config.toml
subsampling = 2
layers = 8
learning_rate = 0.00076
weight_decay = 0.4
Rows from block 2 of a small CTC audio transcriber, named by matrix and row number. Rows with one number belong to one neuron. Each number is 500 + 40 x the weight over its row's rms, rounded and kept within 0 to 999. All counts start at 0. Numbers have three digits each.
After each neuron's rows are labels from the 100 clips, of 14976, where the neuron reaches its largest size: "loudest" is the band of the loudest frequency at the time of the peak; "responds to" is what is common among them. Only what is clearly more common there than usual is listed. The data: Morse code for random letters and digits, with fading, noise and interfering tones. In brackets: how many of the 100, against the usual share in percent.
# gate: second MLP gate (model.blocks.2.mlp.gate.weight, 768x256), inputs 128-255
# fc1: second MLP up (model.blocks.2.mlp.fc1.weight, 768x256), inputs 128-255
# fc2: second MLP down (model.blocks.2.mlp.fc2.weight, 256x768, transposed), outputs 128-255

gate.686:443547506488580412469437518512510596491585534484503572549539486501465605462502549499453471434430497500549527487477491573501472506483487484516584461490511492496553495538411548519500533548459468419562490492492499555496490540525548532527477495542520509494521493567452529592459564535481465482528467551508542510480534417454462553558443493484499515489538538513426537535509492433503467490530
fc1.686:419462445555517506498490541508412550494525590497471500457410489501448625442484501456492480478492531500501534555515496473526443458503432495533557452551567527506543571490507460478547500542450472443487446530474496479551493550562583535501509451517444535482530500521483473576494523515463522479540463518508479545526468429479526508523458548417530558525558463505437471502502444428541515507527
fc2.686:500481576533516510545456485478487496440582536461555511553564525524480575500493551517505552467477554504548489487464490552354526593511539451572533515490475526497507486418489491508557568548467475495514531523539472449502496474511515510563491488487501522531495515515605502532455520533499534553515507478422603495484459435497438492546478514521544555450477547625481539518449484471496504488603
loudest: 2000 to 4000 Hz (27 vs 8.2)
responds to: reverberation (40 vs 15)

gate.28:477542463543470520485476510479448534421474494430507468497573435470554416516474566549421484487550519478492548525517485449547462524525537525469553514536491538565519463513515442429482458467429472537425441426464442465484453445535623397487569461491472512505587540494515504573508499493583423529524526506526521522537423418469523498506402478518496561449504491468467419527473494491487484495445
fc1.28:482442507493513497491503484474540531477508471489475530505438451523558484540500514499466427548561456534519536503491518521437513556443462418460446510481440595483518484471522503489477508480495456508419472503450494485415448440559494490532491439382549556506429450570514486448497520541474477579457527493497494489560403548498472518499514481540497430505520505512524531551474479498495487568581
fc2.28:454575496548511539520488594523524459494512519567557524464476577625597451564548510439454458472473484479478516536435542514552539461476540531484552506452500550502517406513497552434496530485516393559519529495497432524503505507514492530532525522540507486522521443502508538491478494511496535523507527502487563506506502442528559460552576507568518519521552447454506522535510507481526454428525
loudest: 500 to 1000 Hz (60 vs 34.2)
responds to: speed: slow (100 vs 33.4); the character "i" (36 vs 13.5)

gate.163:540567468446539482522436473499516552460494502528571541488474528496487542535507495506565515472558516509500413541520506518505493528599518544430449476570535483480552587507528598508479507526495540472554461460558530478546496538508470510511490525533491472520446502500509532462482517548427447447538489396565530546572557538490449520542591553505471465520467508532550526506498565488390515445511
fc1.163:536497482499551512503530526473534515481510383491571566397473487541519430569489514486528484525487539491426486463554479462491463493467489489497480472382527572466484499494477572527500448525491502470483570552502526578531530581439504546487564509464469573544529535465445533522460462538422521535551463543560529477549536469533520557569464478506516482453489502495498506476557554480516493531489
fc2.163:500410531522526451397438441539518503522507456514512493487492444476505505522488474501540569467494524440484496536455515446469441499473446455515518520518491520473476506494374544469449518516496459579593497515482479548455481477535541486504532410488519477474547541508483449473378555493546495480503529482557567556510540571510520439445528471473460439505425474524539512537502493498434519600484
loudest: 500 to 1000 Hz (67 vs 34.2)
responds to: speed: slow (95 vs 33.4); clipping (42 vs 7.5)

gate.502:527507494499574518467537497457482523495492494487488456480497468509537487530602436567526571541512523524471530552433502511485581525544493486516499552425430472402513538538486521511494441500451529487525504433529488521540514473505406454431407504485440481517529524439427560555518498488499453504496488511526551584557517485520502492570497509489536527463553518584431590529520521533568484531477
fc1.502:501472545556514450485475423498464516509539535516583485535569469509507512543538554490486554544493420565520559498475520511507502470514508461478460503570489537542479459500520508529509482495500459538435546534478539569500589515451525548500536406520575505463482450491573545496509492480510479460550473426468562513513557474474495452497445507472495501528514464426522519490539527478585587486559
fc2.502:518445486461508428535484535493532572540490465543539498519465449577484524516509500496521541435465521477453459460521546471515544494545486509527496486449486535489480425495417474481457567547476413506530444414507518526536516511524483410534478429501578464538488567493536463528478492534569512542479513578500501514450522478461490465504488507517504424512524530488525500520466473467418552481542
loudest: 500 to 1000 Hz (65 vs 34.2)
responds to: speed: medium (71 vs 33.5); the character "f" (29 vs 12.3)

gate.41:507510468501489528524546540546481508495444529549507475517471521477462453469508483484503562547512544520445514542510508501496457537486509499464538466408549443509523560490502521467481501564527547469553536514507490469516450443458556485515475479515490500506491516502502517550538547492433552527555487536504473459446455495540563517551532527534554553432538474524515507573517481490553505467497
fc1.41:557455500423452557465522432508525527449468492505466539488526499518533529496491483527458535462496559503567480525526540490507531476507472466496509537470495473582562508495485408510411477467494517452472515503531588555473485524470555488514539541469560395455517461499518502450511528498485479480485535508511458454471511469545488492479558493493521451511477500515545486443489411489490469599477
fc2.41:531544549419486451437467478421483479521488549498460508550490525487434566511529493532553461508496430527541490573533472557560527527493490499522513473539484508556556452570479540513457573467473450557563507544561516490541594478486563511457403512505454490577431500465493537515505530514434506495550514463504521508468415508443473501527488451554475478525498416545485543471487518507490494450553
loudest: 250 to 500 Hz (31 vs 13.4)
responds to: speed: slow (90 vs 33.4)

gate.612:575493480540488529487520503593525487544460545523578524497491515554493399531466565474480492527497531377508453466602487447415499517516485549416539480518597561492486413472482551464477515462487477476429446528547508506513426475506518438500461434515496497500514459537485565534548461533474459467501522450522516496540570511537507503530412419494454470494520465551597505510526507532479495480429
fc1.612:468478468506495506478519486479518533481561527526535532514463493470489500456599540550536494543472446563445466488474535605567499491512538522469468407563521511494541479442499526485466440503531427469544475470468462562454581552521458486531536550503453462428430479508528508443545498517501503530535443533540472485461498438502451505546561523537547521495461462486514473544527499423525508527473
fc2.612:516485533531506472446530446449448480457502490571492501532528450478443568499527485541459506544543444619531499505566524425535530491578486509536466570421501590471537449517512505503451458539504529426455527492477527410563426459472481474477523484454507519462588507532497477475525491504505561421513491442526488516496499491487495503460469527509516525475436479480492467486490524545430548509517
loudest: 500 to 1000 Hz (60 vs 34.2)
responds to: speed: fast (80 vs 33.1); the character "i" (46 vs 13.5); the character "t" (32 vs 13.5)

gate.314:503552488556411525490501472514491498494451470529443480521532500547484495509560487485469486537453582536536506498426495467545563577464478565526459482461449510452480483458462522510581553482536459458453521507556571491450485501420530475465467541501556485448453576492493477538588410508446474495554434460510455465615501515499439515435492530490544544479451412558474476535531499538469490426532
fc1.314:429487515481493581513424491553444442457475547434447519542523484557492469469428464490486453441529534498533546506401538564483457483430503460480494492500454477556524468470491465424481551525453488465444445519475481608443478524515420417493527461483526550577532455515476522492527499449449518508466528514476452538514519461442511441461447496525480495435497548511409520549437527501533518512460
fc2.314:463509510461510495479496521519473428483529506479565468366467474569478450485537567544516496469491490452560471497505504531500480494502501458473485458441504471475489494525417492508498471425491456489467518552501471485556515444505519522500473500522467457577506407535477490472510482505335537490450505514486479460533474474499487545553487520454579529448551471452507487445520482461501483525451
loudest: 2000 to 4000 Hz (27 vs 8.2)
responds to: fading (96 vs 29.9); quiet level (75 vs 28.5); speed: medium (60 vs 33.5)

gate.145:539530525585568520489531521441418426511508506512516439473493522495456488601518496552463481503527533587474589488486525473462554428483534426493474478482491486565526468416542470574557499451447528486541461463422526459433460524437490485528478575455451534498489416525473534556517515490377491459514484485474530488496448378548540490572570556500566506490513473501451515510481492534526514449540
fc1.145:538489543455549476519522496471530498444529526555579511629444526504500489461430527465437470474532526446491530569461513560545535503497484437491436507484493513526465526480558539504516528542490566495461577481533429507476461509558508611508459551487444480524488573479493542538475501497522422516453498537464457461529476561512596417424465471457538498454477534530432477513432453494511506510527
fc2.145:460498478515546449517489507495555436427481556579442541559495446501506605463468577558446512487451457528429473600535480458519516515532519529505563546491505480507469494590447490484463473553437533511463459445465450528509477473568554428450503463481552451437584507504525516474488438470498508574483536543565475479497525491518523522490541431541528531504437529568505497515453581509443488503488
loudest: 500 to 1000 Hz (62 vs 34.2)
responds to: reverberation (73 vs 15); speed: fast (60 vs 33.1)